{"text_encoder_layers": 8, "text_encoder_inner_norm": true, "max_precond_dim": 1024}
Rows from block 2 of the text encoder, named by matrix and row number. Rows with one number belong to one neuron. Each number is 50 + 10 x the weight over its row's rms, rounded and kept within 0 to 99. All counts start at 0. After the name is the row's rms in percent of the matrix's.
# fc1: MLP up (text_encoder.blocks.2.mlp.fc1.weight, 512x128), inputs 64-127
# fc2: MLP down (text_encoder.blocks.2.mlp.fc2.weight, 128x512, transposed), outputs 64-127
fc1.94 087:42 59 66 65 48 54 55 62 67 66 48 41 61 43 70 42 39 51 41 43 43 56 48 39 62 56 49 43 56 43 49 57 53 56 36 62 34 57 47 38 58 29 43 62 63 37 50 40 46 48 57 81 36 31 53 35 51 34 62 49 57 66 47 53
fc2.94 083:62 51 48 43 63 53 52 49 55 59 37 66 41 40 38 64 59 39 38 55 54 49 52 60 39 47 40 49 42 46 43 31 58 42 42 57 52 44 37 43 62 63 48 48 45 53 47 70 59 55 47 26 55 54 42 65 32 58 42 52 30 53 46 28
fc1.95 100:56 46 30 30 68 54 59 36 44 61 46 54 57 60 51 30 60 41 50 44 46 72 48 64 35 46 45 41 45 49 46 49 63 34 41 30 56 50 43 47 49 40 41 49 39 57 56 48 41 37 50 57 52 51 45 59 46 61 48 47 50 55 47 44
fc2.95 106:53 51 68 52 29 39 37 65 66 49 57 44 37 50 46 69 51 46 51 43 41 36 57 34 65 48 44 57 48 39 56 50 28 41 68 55 37 41 47 52 55 43 60 62 50 57 54 44 46 57 58 44 43 48 55 40 51 51 47 55 57 50 51 58
fc1.96 090:54 66 48 39 50 49 35 66 50 52 72 53 47 31 42 45 44 53 50 53 46 51 24 59 57 35 52 48 67 41 53 33 63 41 60 43 54 73 59 37 53 39 45 49 37 59 23 69 52 37 47 43 50 48 44 47 49 62 48 48 62 33 45 52
fc2.96 089:49 49 49 57 66 50 41 42 47 65 40 67 44 68 49 45 60 60 63 57 52 41 55 38 36 49 35 47 24 46 53 55 57 54 54 43 35 45 55 66 39 61 51 51 62 43 65 44 52 60 70 36 58 32 47 55 61 49 51 61 37 62 51 61
fc1.97 082:40 46 58 41 41 51 53 52 29 53 37 31 60 55 36 41 45 58 45 34 49 63 69 32 49 44 44 47 40 56 57 53 49 44 46 61 39 54 44 66 46 35 43 62 43 51 52 59 56 59 48 49 47 41 47 33 58 62 63 48 60 53 52 33
fc2.97 079:56 57 42 60 55 71 42 43 70 46 62 66 31 47 54 64 51 41 56 59 60 43 41 54 46 54 58 57 53 45 57 42 53 62 52 57 63 49 73 35 50 39 51 53 73 53 53 30 56 37 47 39 52 43 58 54 40 54 72 39 47 63 61 59
fc1.98 096:44 60 69 46 54 30 37 28 48 61 73 47 56 58 51 50 48 42 59 43 46 56 39 46 46 44 52 61 42 55 61 51 56 37 36 53 50 49 61 51 39 48 43 47 39 50 54 69 58 48 48 50 33 51 57 47 65 50 47 22 51 31 62 64
fc2.98 108:46 37 37 31 34 69 63 53 48 48 42 40 51 36 44 52 49 45 52 53 37 26 68 57 53 49 47 52 45 43 62 45 48 48 61 50 53 61 52 37 54 53 55 60 58 58 58 43 37 38 50 61 48 43 50 38 58 46 43 52 49 77 43 58
fc1.99 083:39 61 46 58 61 40 73 25 42 46 41 53 60 51 38 64 46 42 56 41 51 55 66 49 48 42 52 30 46 49 45 60 56 45 60 40 48 37 62 44 39 54 67 61 48 53 57 45 50 61 57 51 47 50 58 51 59 63 38 55 56 76 44 51
fc2.99 078:67 38 61 46 56 47 38 59 57 54 53 48 51 34 64 41 59 57 45 60 45 65 55 64 64 55 60 66 41 66 47 43 60 40 42 65 61 47 53 66 56 54 35 60 53 49 41 58 60 32 60 40 57 72 51 43 50 48 59 48 52 28 47 41
fc1.100 097:39 40 34 48 55 50 42 47 53 56 62 33 50 53 44 52 74 49 59 46 64 49 48 35 42 48 35 29 39 44 48 36 61 41 40 48 31 52 67 60 62 50 38 50 56 49 59 51 53 52 51 68 39 54 35 58 64 55 40 48 54 50 50 36
fc2.100 088:53 51 75 42 33 52 62 44 48 56 47 47 43 46 50 51 39 49 46 42 22 47 68 62 52 60 62 57 55 43 49 53 54 73 55 63 65 37 37 47 58 45 60 42 51 51 47 62 49 60 35 31 44 41 59 50 41 50 62 34 35 53 58 65
fc1.101 102:38 58 50 44 49 45 40 42 51 54 47 44 54 31 63 38 51 55 51 42 61 36 58 54 27 37 49 40 60 48 46 43 39 58 45 70 34 47 55 56 65 72 59 47 57 51 71 40 66 35 57 41 38 58 47 55 57 51 71 50 68 51 39 47
fc2.101 102:42 34 52 56 48 50 44 45 48 47 35 61 48 67 55 44 46 56 55 53 48 58 34 32 65 52 62 62 51 34 43 43 36 55 49 48 49 42 32 38 32 38 35 67 60 53 47 61 49 47 48 41 60 47 21 42 60 60 42 33 39 46 53 56
fc1.102 081:44 53 48 53 55 43 58 71 27 66 52 45 56 43 45 48 51 55 56 44 42 24 56 26 72 40 50 52 63 50 51 49 53 47 45 72 48 47 34 52 64 40 59 47 34 57 45 43 34 61 53 56 32 57 38 39 50 62 40 66 52 58 48 40
fc2.102 082:65 68 59 47 44 50 67 58 66 44 32 55 54 47 42 54 54 44 43 46 41 71 41 43 37 58 44 46 46 45 59 47 44 48 39 21 20 51 64 39 29 49 46 55 69 36 38 57 71 54 53 36 60 48 61 55 64 44 59 39 50 55 66 53
fc1.103 085:51 55 48 45 44 59 59 56 53 52 64 62 43 46 57 53 36 43 59 48 49 44 46 32 49 43 51 51 60 55 63 63 41 39 51 53 43 58 66 39 53 51 65 63 51 39 65 65 58 45 54 51 62 77 37 28 53 46 49 69 53 40 37 52
fc2.103 083:53 60 52 52 74 56 44 39 36 51 50 42 62 52 53 50 56 74 37 46 45 52 58 51 53 41 44 54 42 35 37 30 40 55 46 44 54 50 29 59 46 57 49 37 40 58 58 42 45 64 37 42 45 38 45 65 33 61 53 34 53 53 50 61
fc1.104 114:58 42 33 65 55 56 48 60 59 39 50 62 71 51 48 35 43 55 43 36 48 44 33 50 33 56 34 52 52 65 54 43 68 55 49 45 48 51 52 68 58 52 51 44 39 56 51 22 40 57 53 47 36 47 50 62 61 72 52 58 54 47 59 67
fc2.104 119:57 59 62 29 36 46 44 60 45 36 71 38 35 48 51 71 65 39 53 52 43 53 50 42 70 49 59 45 33 35 71 68 42 51 56 47 61 43 44 39 65 36 57 48 50 52 57 55 65 41 48 52 50 43 58 62 50 36 46 28 55 53 41 49
fc1.105 147:48 58 54 46 56 56 53 62 40 52 44 51 51 55 53 64 39 36 54 53 51 59 61 46 67 37 44 60 41 58 48 53 52 64 52 55 51 28 60 53 57 43 44 55 45 54 56 47 48 63 35 40 51 33 16 44 46 56 61 46 50 34 63 35
fc2.105 145:53 76 42 52 66 54 37 63 48 47 52 39 70 51 45 57 42 48 43 47 56 53 58 46 51 64 41 35 58 73 45 56 62 46 40 43 59 46 48 41 63 28 42 47 51 62 43 54 40 37 52 52 68 52 54 33 34 40 64 54 40 46 62 31
fc1.106 114:53 34 53 48 51 70 59 47 66 27 47 53 57 37 44 53 32 49 48 59 42 48 45 63 45 45 49 68 54 40 71 62 53 52 33 77 53 33 58 54 43 44 59 50 63 43 44 66 65 42 46 58 56 64 70 49 70 61 56 42 45 49 59 56
fc2.106 111:41 48 46 47 46 33 43 34 34 80 48 55 52 55 55 54 61 48 57 45 51 39 44 45 54 45 51 40 49 52 44 48 59 41 65 31 46 71 44 38 45 43 42 42 24 59 48 39 46 52 59 61 32 37 47 52 37 49 47 54 65 51 41 59
fc1.107 076:70 41 56 69 36 42 38 33 46 37 51 48 47 38 43 58 37 36 46 42 45 49 71 42 49 54 55 39 39 57 45 47 55 35 56 55 47 44 40 56 46 49 55 40 54 52 55 51 47 49 58 53 43 63 37 50 50 46 43 47 41 48 48 51
fc2.107 076:45 47 49 40 74 53 57 52 46 46 55 65 51 58 55 34 69 55 62 59 61 50 43 57 42 42 37 56 40 49 48 48 32 73 32 47 41 55 72 58 44 51 33 67 47 43 43 51 44 51 36 53 40 43 51 51 53 60 67 54 62 50 67 56
fc1.108 109:62 59 46 45 24 47 50 46 60 74 58 43 45 63 53 40 40 70 49 57 42 53 49 40 57 57 61 51 46 31 59 51 56 40 46 53 44 41 61 51 61 28 47 55 52 43 52 38 57 59 63 66 44 48 41 67 45 54 45 52 45 46 47 50
fc2.108 108:39 39 54 43 53 50 63 46 43 43 27 60 50 42 53 48 38 37 45 39 57 50 72 56 57 58 37 49 44 74 32 53 39 45 54 50 41 55 54 62 52 67 59 53 47 54 58 52 37 42 42 52 42 65 53 42 50 56 40 43 52 55 60 62
fc1.109 084:30 47 53 62 41 54 41 51 62 56 67 39 47 36 60 49 52 47 46 41 48 52 40 37 66 29 62 52 43 44 55 50 54 61 48 49 48 43 48 51 62 40 33 46 71 61 43 37 51 35 32 55 49 46 33 50 66 68 57 53 47 57 42 30
fc2.109 070:69 61 49 57 56 42 61 53 60 52 37 66 52 59 49 56 56 40 59 61 41 31 48 59 46 76 33 48 61 55 50 56 50 42 61 58 41 51 42 42 60 61 55 42 35 38 48 53 57 59 62 52 36 62 52 56 30 45 55 55 41 41 45 45
fc1.110 072:34 61 55 67 51 51 54 56 61 43 47 26 40 58 63 73 42 58 56 31 50 48 38 53 50 55 54 47 40 37 45 60 69 50 36 47 59 56 60 55 53 59 29 36 20 53 45 46 44 46 38 53 37 51 57 32 46 46 57 41 51 47 48 51
fc2.110 070:76 49 54 54 47 51 44 54 38 51 56 64 57 39 36 33 58 61 47 51 46 52 56 57 46 47 47 57 52 67 60 44 41 32 56 67 30 26 35 46 50 46 57 59 62 49 56 43 45 56 59 42 64 62 62 58 66 44 49 67 48 42 48 53
fc1.111 114:70 41 48 51 45 52 58 56 50 44 45 62 46 55 45 36 40 53 50 61 63 37 44 48 36 48 39 60 59 35 54 48 41 41 64 43 58 54 66 44 45 49 40 54 44 69 65 35 45 50 57 54 57 66 63 59 62 69 58 50 36 32 54 43
fc2.111 108:56 55 54 41 48 55 50 35 62 36 63 44 43 56 38 71 41 48 56 43 51 69 62 53 42 55 45 60 35 43 61 47 62 48 69 51 45 68 43 44 45 61 53 49 65 30 40 47 45 48 51 51 62 58 42 51 53 48 63 42 31 51 54 47
fc1.112 111:41 53 50 47 60 58 43 56 32 41 51 56 50 47 63 66 36 35 47 50 43 57 64 47 69 47 34 49 49 54 37 58 56 41 48 65 52 35 49 48 48 44 48 48 56 56 42 29 45 58 35 27 40 36 40 51 48 62 58 41 58 39 58 46
fc2.112 112:52 68 35 43 63 49 61 61 44 52 45 39 60 67 48 52 43 55 55 57 56 51 53 44 50 60 43 50 48 50 54 66 50 58 43 33 46 42 42 49 58 36 32 51 51 47 50 55 43 39 48 51 73 43 47 30 49 57 50 51 47 60 56 39
fc1.113 103:56 59 49 35 47 35 55 53 65 56 63 47 30 40 40 38 44 54 41 60 45 48 46 59 58 41 44 46 47 59 61 61 46 48 71 48 51 52 40 52 44 40 55 37 52 51 69 51 44 62 38 46 59 36 45 36 50 51 60 49 39 66 45 53
fc2.113 108:46 58 62 61 61 52 49 45 46 46 54 38 41 67 50 60 45 53 70 51 55 53 42 50 48 39 51 43 52 51 42 49 62 55 47 35 40 51 58 46 43 62 67 54 54 42 29 50 56 56 55 49 48 61 53 69 50 31 39 53 62 34 51 47
fc1.114 086:39 64 48 34 43 42 46 41 64 44 54 51 21 49 48 42 39 21 50 52 42 55 47 54 37 43 39 53 42 50 46 50 63 51 50 52 49 36 64 40 50 34 37 57 43 48 50 47 48 50 58 38 32 38 51 28 38 45 54 45 46 44 49 65
fc2.114 092:63 37 50 48 42 43 49 46 51 58 38 50 63 60 48 40 69 62 47 43 49 30 59 49 57 51 58 52 47 42 46 43 31 50 36 63 33 56 46 61 42 61 49 48 45 61 60 51 37 36 63 76 57 62 40 46 63 60 24 52 41 65 48 42
fc1.115 115:53 55 47 58 40 55 49 45 68 48 57 55 52 44 48 40 45 65 62 50 68 51 41 42 66 56 41 60 51 37 40 48 63 55 54 42 47 58 57 43 49 54 21 43 53 46 42 55 52 55 45 46 51 40 54 37 49 58 20 62 36 64 54 41
fc2.115 107:39 43 50 33 52 33 47 51 41 57 40 31 44 52 56 59 45 33 39 44 56 62 61 45 38 55 43 38 48 74 48 47 40 68 40 59 46 43 40 46 48 42 61 43 51 61 55 67 44 46 43 47 61 40 61 50 46 40 56 27 63 43 40 38
fc1.116 146:69 47 55 58 41 55 56 40 54 36 40 48 42 44 39 54 32 59 50 56 62 52 48 37 55 40 55 55 81 54 49 60 52 59 47 52 52 38 51 51 44 37 58 42 51 37 44 47 55 43 50 51 60 62 52 55 33 52 62 57 57 43 39 46
fc2.116 181:58 63 64 44 48 46 41 45 39 65 44 57 60 56 54 50 62 53 48 30 34 52 40 52 55 48 61 35 29 71 52 35 53 52 48 61 52 49 60 61 46 50 51 61 25 62 55 49 54 41 55 42 45 36 55 63 67 49 59 43 36 52 57 46
fc1.117 100:50 49 65 47 44 53 53 58 64 49 55 48 41 47 50 44 33 49 66 43 51 51 55 58 69 49 60 58 44 54 45 53 61 46 54 15 55 55 39 49 38 46 50 35 39 61 40 63 45 59 53 46 23 38 71 42 39 60 44 52 52 60 47 65
fc2.117 095:43 42 48 52 55 42 51 39 59 57 43 59 49 45 47 33 55 50 38 48 41 51 47 54 33 55 41 28 55 48 47 53 62 58 55 84 58 41 64 51 55 55 52 78 56 38 49 21 52 47 52 44 71 59 41 47 65 38 41 48 56 50 58 40
fc1.118 098:50 57 58 52 50 51 59 53 41 64 36 39 62 50 49 26 56 66 38 58 53 45 47 51 64 54 52 63 52 63 59 44 63 45 35 64 24 56 52 51 49 50 54 56 48 69 44 40 45 43 41 61 64 51 62 46 48 57 44 59 53 53 38 33
fc2.118 094:49 60 45 57 44 57 33 42 42 47 54 40 62 63 50 65 39 33 55 51 24 52 51 37 62 61 51 57 42 47 43 55 38 72 53 64 47 54 60 51 54 50 61 41 54 33 35 61 39 55 57 36 35 53 57 58 37 35 54 38 51 40 54 61
fc1.119 092:41 52 41 57 49 47 55 53 52 34 57 47 50 43 52 68 54 60 32 45 43 34 45 36 55 35 37 43 58 49 47 45 50 42 46 50 57 46 61 38 44 47 39 68 55 43 41 58 72 40 54 53 64 52 44 65 67 73 48 50 38 34 61 42
fc2.119 081:53 49 46 49 48 64 63 47 61 57 51 66 53 55 42 56 39 33 51 60 66 68 48 67 35 58 54 70 37 53 45 47 58 55 69 36 61 66 45 52 41 49 43 47 39 43 64 38 46 46 47 54 52 44 57 48 46 53 44 48 46 39 39 51
fc1.120 097:49 53 41 44 48 57 65 54 53 53 39 50 53 45 53 33 47 69 68 41 36 40 49 70 53 70 31 61 35 64 55 40 57 56 51 53 44 49 60 50 49 56 47 45 46 57 53 58 62 60 39 37 56 41 51 60 56 51 47 36 53 56 50 44
fc2.120 095:39 55 49 58 48 46 32 41 44 37 75 45 42 60 39 58 48 44 35 46 66 55 64 45 47 41 64 41 72 46 52 52 43 70 58 52 63 58 50 45 36 40 44 47 63 47 53 56 53 56 56 50 45 54 53 48 40 39 70 58 49 42 49 45
fc1.121 098:56 35 48 58 54 55 38 49 63 59 60 39 59 57 64 54 27 64 35 40 55 49 45 66 24 46 54 44 45 46 59 43 53 45 49 42 41 52 49 44 40 40 33 58 49 64 27 61 65 56 47 48 41 45 47 33 52 55 54 64 38 56 61 47
fc2.121 097:43 59 53 35 44 65 69 46 38 48 34 73 48 56 30 43 52 32 61 52 49 35 57 52 44 57 52 64 51 41 60 44 58 44 57 49 46 61 53 51 54 64 47 48 58 46 44 40 56 40 47 43 52 53 72 48 61 61 45 34 48 54 54 68
fc1.122 099:53 55 48 51 49 45 68 69 23 74 51 46 56 34 50 53 30 55 63 63 68 48 63 38 62 47 39 61 57 37 57 60 46 43 48 55 43 64 42 38 54 34 52 51 54 60 43 56 53 53 47 69 50 63 44 46 50 44 52 51 48 45 57 40
fc2.122 092:47 62 60 45 50 45 50 30 58 32 43 47 48 56 59 54 60 41 47 39 28 37 41 45 54 50 54 48 48 34 48 54 50 83 38 46 52 41 44 33 64 71 51 53 50 34 44 59 39 48 51 19 50 27 55 62 41 45 48 49 44 49 34 55
fc1.123 089:50 62 55 60 56 35 57 52 60 27 62 67 54 57 48 56 33 52 53 43 58 30 45 52 62 56 49 58 65 26 41 46 55 46 59 41 68 54 51 41 43 50 44 55 44 66 53 42 56 34 55 48 51 47 54 56 47 56 52 52 74 34 57 49
fc2.123 090:50 43 41 58 47 58 40 42 35 56 42 37 41 54 51 34 53 46 39 58 44 55 42 41 25 51 48 67 48 41 54 62 51 49 47 53 46 57 43 50 40 69 61 63 49 50 60 44 51 52 63 48 74 71 46 47 54 40 41 54 32 42 39 63
fc1.124 114:59 66 49 39 34 43 60 52 49 45 59 48 49 41 49 42 52 52 53 51 34 50 71 56 59 55 61 53 68 49 47 52 45 60 37 38 48 48 60 63 24 27 34 38 25 38 43 37 50 66 50 51 48 52 44 43 51 42 64 51 42 30 61 53
fc2.124 109:45 50 58 43 55 53 28 38 42 61 52 50 39 60 48 56 31 53 35 46 44 59 46 65 48 34 40 51 38 78 49 45 43 53 51 54 52 49 52 32 71 61 72 70 73 52 67 61 56 50 56 51 58 48 52 49 41 45 43 60 65 56 53 43
fc1.125 091:54 42 58 52 37 46 52 46 46 64 54 46 57 41 69 45 40 66 61 49 53 62 43 55 60 61 47 56 52 27 48 44 48 49 69 49 51 51 51 51 60 51 56 63 50 37 53 44 60 36 59 40 51 40 40 54 35 53 41 57 58 48 45 50
fc2.125 095:42 44 31 39 56 55 48 52 53 44 29 73 60 54 58 37 29 54 55 51 52 43 62 49 34 53 59 51 53 43 40 42 29 42 56 59 49 44 47 54 49 57 60 53 49 53 59 52 62 50 47 65 38 62 70 57 46 50 44 49 49 65 67 63
fc1.126 094:72 50 40 51 53 50 57 40 31 40 48 46 60 59 72 50 45 72 56 45 38 54 55 56 41 47 63 53 44 37 46 53 58 53 36 45 37 47 60 58 60 49 52 77 42 48 46 41 53 43 57 62 47 30 38 51 25 37 52 50 38 64 52 48
fc2.126 100:46 59 57 37 71 43 55 45 51 49 32 55 33 41 25 54 40 43 61 51 61 36 62 51 50 51 57 52 44 54 49 31 39 48 74 56 60 45 30 35 64 51 61 46 60 58 44 48 46 48 53 36 57 61 54 51 60 53 40 47 53 49 47 54
fc1.127 093:39 51 56 63 42 56 70 57 38 50 45 60 53 37 58 35 49 39 66 37 49 66 53 30 51 48 50 44 57 53 66 43 60 38 75 41 52 20 35 56 53 51 45 51 45 55 38 40 42 47 51 65 34 46 49 39 46 61 48 55 62 45 34 48
fc2.127 124:60 49 53 49 55 48 38 49 61 59 53 41 51 43 52 54 33 67 40 62 48 35 52 45 43 50 61 40 25 44 42 64 49 56 35 55 60 66 50 68 62 59 40 49 56 52 66 52 45 58 46 48 55 54 34 72 54 53 49 46 36 46 37 44
fc1.128 088:40 56 55 53 68 48 51 53 52 49 52 54 56 76 47 41 38 52 57 57 63 54 37 29 45 43 51 64 54 37 43 57 58 43 47 55 32 37 53 41 58 40 56 48 52 58 37 42 39 61 46 64 38 51 44 42 64 46 47 62 40 58 49 36
fc2.128 083:49 40 50 56 36 61 46 48 45 47 34 48 42 41 42 55 65 42 42 33 28 51 58 59 48 72 49 34 48 63 54 36 43 53 42 52 66 72 55 57 44 58 48 58 52 47 51 58 65 45 51 45 58 54 53 58 28 43 39 41 61 45 52 41
fc1.129 088:45 34 43 39 54 59 43 53 40 60 56 51 39 47 52 51 54 58 33 43 47 49 44 36 57 51 63 54 49 45 32 50 35 55 59 52 64 52 31 39 45 31 33 47 59 61 33 44 49 47 63 50 60 43 55 61 49 59 56 62 57 55 41 43
fc2.129 090:50 55 44 46 38 37 62 40 60 29 40 49 47 59 39 49 40 31 55 33 62 46 50 62 55 42 44 44 49 61 58 56 64 47 54 47 27 38 72 60 54 58 53 48 38 46 80 55 49 64 43 60 50 52 56 51 54 48 43 55 47 61 75 53
fc1.130 113:48 57 66 39 47 47 68 54 56 61 56 57 52 50 66 44 48 47 63 52 51 52 50 50 49 67 43 22 39 62 59 50 54 54 48 67 55 57 51 62 62 46 55 59 41 34 34 41 43 46 45 55 31 30 52 30 45 57 42 43 61 52 41 54
fc2.130 102:44 30 38 63 59 66 54 43 70 53 61 41 55 60 33 54 48 55 55 61 50 45 49 54 53 53 65 57 57 50 61 29 54 36 48 35 41 45 48 47 39 53 50 62 53 54 56 63 67 60 48 33 47 55 45 55 55 45 47 47 49 63 49 39
fc1.131 091:56 64 47 56 49 55 32 31 55 52 55 34 45 33 58 50 56 42 29 52 46 34 54 41 46 56 41 44 55 52 51 38 23 40 61 55 35 35 60 40 54 63 55 58 42 69 52 50 50 63 57 52 50 50 57 56 51 37 49 65 67 71 40 44
fc2.131 088:44 23 43 34 63 48 70 53 62 54 46 50 66 57 44 40 45 48 57 42 66 55 61 62 62 51 64 44 27 48 37 48 59 52 49 58 59 61 46 72 51 36 42 46 55 46 36 32 50 43 32 56 34 47 48 41 37 51 42 38 37 36 63 64
fc1.132 074:66 64 48 64 38 45 33 50 61 48 56 47 39 66 58 45 51 59 61 64 65 40 49 36 41 31 43 52 45 60 54 41 56 46 41 42 67 41 40 41 65 69 68 35 61 47 54 57 55 51 57 50 54 38 63 46 61 49 52 62 62 54 58 55
fc2.132 064:27 48 56 49 69 69 57 52 30 55 44 63 64 30 36 55 51 45 45 42 48 57 64 59 64 67 53 37 27 43 46 42 40 56 42 49 40 69 52 60 41 38 30 73 59 44 55 48 35 45 44 36 42 56 37 45 37 46 48 45 37 58 48 47
fc1.133 118:40 41 59 68 58 60 46 34 58 53 41 57 53 55 65 60 48 44 49 37 56 56 50 38 60 48 52 66 58 45 45 50 67 38 42 59 42 30 61 51 47 53 56 50 56 65 65 63 30 46 36 62 52 43 67 46 58 70 49 47 61 51 42 49
fc2.133 108:46 52 48 54 40 46 52 44 63 46 53 29 45 61 42 54 66 70 32 68 56 64 40 60 54 52 50 52 55 52 58 62 27 48 47 32 45 68 38 59 70 63 45 54 60 47 41 56 56 67 35 54 52 52 52 55 31 44 51 48 47 52 39 51
fc1.134 097:58 48 57 58 57 52 62 66 50 61 39 61 50 33 48 38 45 50 49 54 59 40 60 27 69 41 35 48 49 36 55 50 73 49 46 61 55 27 47 52 68 46 64 36 55 56 54 46 40 47 36 52 44 58 40 34 69 57 49 88 39 65 56 42
fc2.134 105:48 51 57 39 54 48 63 44 49 43 68 42 48 70 60 55 59 42 32 60 24 46 38 52 57 62 44 58 62 40 55 45 54 56 42 45 48 63 66 41 46 51 55 48 64 37 51 71 65 42 62 43 41 58 64 50 40 55 58 31 57 41 41 37
fc1.135 089:43 60 40 34 54 60 63 54 46 55 46 47 28 73 40 51 42 46 58 44 58 57 59 49 48 51 53 49 41 20 42 45 46 54 57 40 57 43 74 44 64 59 56 34 44 35 59 59 38 53 36 55 64 51 46 42 64 63 49 49 44 59 70 63
fc2.135 094:63 53 49 60 57 39 48 51 63 41 58 42 74 36 47 41 53 50 58 49 43 54 41 44 37 42 49 45 50 66 56 50 52 47 42 60 40 61 38 51 45 56 46 64 60 64 57 34 50 57 64 40 53 31 49 63 39 32 43 41 55 57 46 38
fc1.136 125:51 55 47 57 56 48 40 37 64 45 50 45 58 62 40 49 52 46 51 31 34 54 44 57 55 45 56 45 55 45 40 42 47 30 42 33 56 47 54 46 51 38 23 53 53 51 50 42 48 40 35 55 43 48 51 74 66 59 41 51 34 53 54 53
fc2.136 146:32 32 63 44 56 49 44 45 41 75 48 43 42 42 71 46 64 40 59 38 60 37 56 31 47 45 40 54 53 68 46 50 36 60 48 53 58 59 44 63 50 60 55 53 39 58 71 42 52 65 43 53 51 40 36 34 45 40 63 32 44 50 60 56
fc1.137 084:43 34 40 60 54 54 41 23 60 55 54 66 48 53 50 68 47 45 29 41 55 48 58 51 43 55 56 62 61 45 40 62 51 49 61 57 63 36 49 67 37 64 44 52 50 60 56 43 53 61 28 54 56 49 51 34 39 52 59 41 57 51 64 38
fc2.137 091:44 60 48 50 45 53 73 63 55 50 49 38 46 41 49 36 61 71 47 57 35 56 29 57 57 62 43 51 44 52 55 45 33 58 42 47 51 53 41 42 59 41 40 52 63 58 50 54 42 57 33 39 38 57 54 63 61 66 49 68 54 64 57 53
fc1.138 083:65 32 40 55 54 53 45 40 42 43 45 54 49 38 51 50 57 59 52 53 42 43 68 31 41 31 48 58 62 50 42 45 42 39 43 57 35 50 51 65 47 58 58 61 66 45 45 38 67 49 49 56 49 38 34 42 48 38 48 60 30 39 33 66
fc2.138 079:33 55 63 47 55 61 58 41 57 39 48 41 57 65 53 48 55 31 52 41 43 50 50 54 50 53 41 40 46 42 46 49 57 59 59 39 52 40 50 42 56 43 44 60 35 62 54 56 37 41 38 44 60 67 63 56 43 55 53 33 72 55 68 53
fc1.139 070:55 42 50 55 48 61 50 70 63 57 53 44 63 61 51 52 59 44 30 49 58 56 65 46 63 42 39 64 62 60 64 49 53 55 35 64 53 68 28 64 57 62 60 47 53 52 56 46 49 59 43 49 54 69 61 50 36 56 51 67 39 68 40 46
fc2.139 067:40 53 56 61 57 39 48 43 50 45 45 64 39 48 43 42 48 50 60 56 41 35 47 46 48 67 44 34 44 45 59 52 52 45 53 36 41 32 75 42 46 46 32 51 59 42 34 62 63 46 58 42 55 39 58 43 67 40 59 31 76 39 46 37
fc1.140 097:51 50 50 67 54 52 57 54 54 63 41 60 45 57 59 47 30 41 53 51 47 44 63 43 39 39 60 66 56 41 40 47 38 40 59 40 60 29 44 51 48 46 47 46 54 46 62 60 49 77 50 54 41 33 47 43 53 54 44 56 53 48 52 47
fc2.140 095:48 56 57 39 46 43 38 53 37 40 65 47 59 37 35 47 58 56 47 51 29 60 48 61 64 72 35 41 50 59 61 51 54 68 44 74 64 69 58 35 54 59 42 63 31 57 48 34 48 48 55 35 57 48 55 58 48 47 60 46 54 48 45 37
fc1.141 163:49 45 58 38 58 36 40 62 47 59 47 53 43 31 21 60 43 52 54 41 48 55 27 59 63 55 48 39 49 67 56 58 19 51 54 42 49 53 53 43 30 68 28 51 50 64 45 42 62 41 60 38 70 62 70 59 53 48 46 46 47 61 58 47
fc2.141 153:49 36 38 50 48 44 40 41 37 65 37 50 65 57 50 55 63 48 57 24 74 54 48 47 36 59 63 38 42 56 49 53 46 46 51 40 39 54 40 32 36 38 37 53 58 45 38 51 54 71 50 59 46 58 42 36 50 41 49 44 38 36 66 60
fc1.142 207:47 44 46 40 56 59 54 57 40 31 45 53 59 55 60 78 40 25 53 48 45 48 56 54 58 44 37 49 44 61 44 40 63 43 30 55 38 49 50 54 56 56 47 53 41 60 45 47 60 54 44 42 52 45 31 30 51 62 60 51 53 56 64 42
fc2.142 172:47 53 44 53 43 66 55 68 56 27 40 48 51 58 50 37 30 58 52 56 63 40 57 67 57 50 45 36 65 60 48 46 53 64 46 40 39 51 38 57 62 50 55 45 43 65 43 42 41 49 54 46 72 48 32 42 56 45 62 55 43 54 49 36
fc1.143 073:40 41 66 52 33 50 64 54 43 61 58 50 65 48 40 47 64 44 38 56 43 49 43 42 66 60 63 52 51 68 59 52 55 32 50 51 62 36 55 44 48 38 42 29 44 57 47 38 46 37 54 63 46 47 70 53 43 29 37 49 50 59 40 55
fc2.143 071:61 47 45 51 63 43 43 62 65 46 36 31 59 38 45 24 61 41 65 44 40 46 60 49 58 56 52 66 49 44 44 50 45 65 58 50 42 57 46 67 47 65 60 64 42 44 29 63 49 44 37 42 53 51 53 35 61 49 47 39 43 48 74 37
fc1.144 095:38 42 69 42 41 37 52 59 58 35 49 38 64 72 40 45 53 49 58 64 53 61 57 35 55 39 57 57 55 43 55 51 58 56 61 70 70 54 64 55 37 49 38 50 64 41 50 35 55 35 61 43 39 38 60 57 49 60 52 54 42 46 61 42
fc2.144 098:62 62 50 57 60 42 52 51 53 40 33 44 33 58 69 49 51 63 51 44 52 37 59 60 50 41 60 47 61 58 48 51 48 36 44 52 42 51 37 40 59 51 56 46 61 63 73 60 62 47 49 42 64 40 52 46 36 44 57 60 42 53 37 53
fc1.145 090:45 56 53 62 28 46 40 44 63 49 56 47 44 63 39 48 47 50 47 41 43 46 40 39 52 38 47 42 57 43 34 51 53 44 61 44 57 43 42 42 61 67 60 52 69 40 16 50 42 60 61 57 31 54 46 48 48 25 38 48 56 38 50 40
fc2.145 090:47 41 44 46 55 70 39 55 51 39 29 59 64 49 59 46 50 57 59 80 47 48 55 64 40 48 60 56 50 60 55 46 42 39 37 58 42 47 42 58 40 57 35 45 37 66 62 44 49 39 37 57 72 34 54 48 44 48 61 45 54 61 46 58
fc1.146 117:49 52 56 58 63 51 45 50 52 52 44 74 54 53 44 52 42 62 58 57 58 54 34 50 29 29 44 59 47 43 36 48 55 34 61 42 53 76 53 47 52 41 28 61 78 52 49 45 56 45 50 48 47 57 57 63 52 54 59 66 36 45 30 41
fc2.146 118:57 37 34 58 25 44 69 62 42 34 44 41 48 51 45 60 49 36 56 51 50 54 55 53 49 48 47 54 35 49 65 49 56 59 57 43 42 69 63 58 50 52 57 46 51 37 38 52 48 40 62 41 56 55 51 35 44 68 42 43 45 43 70 48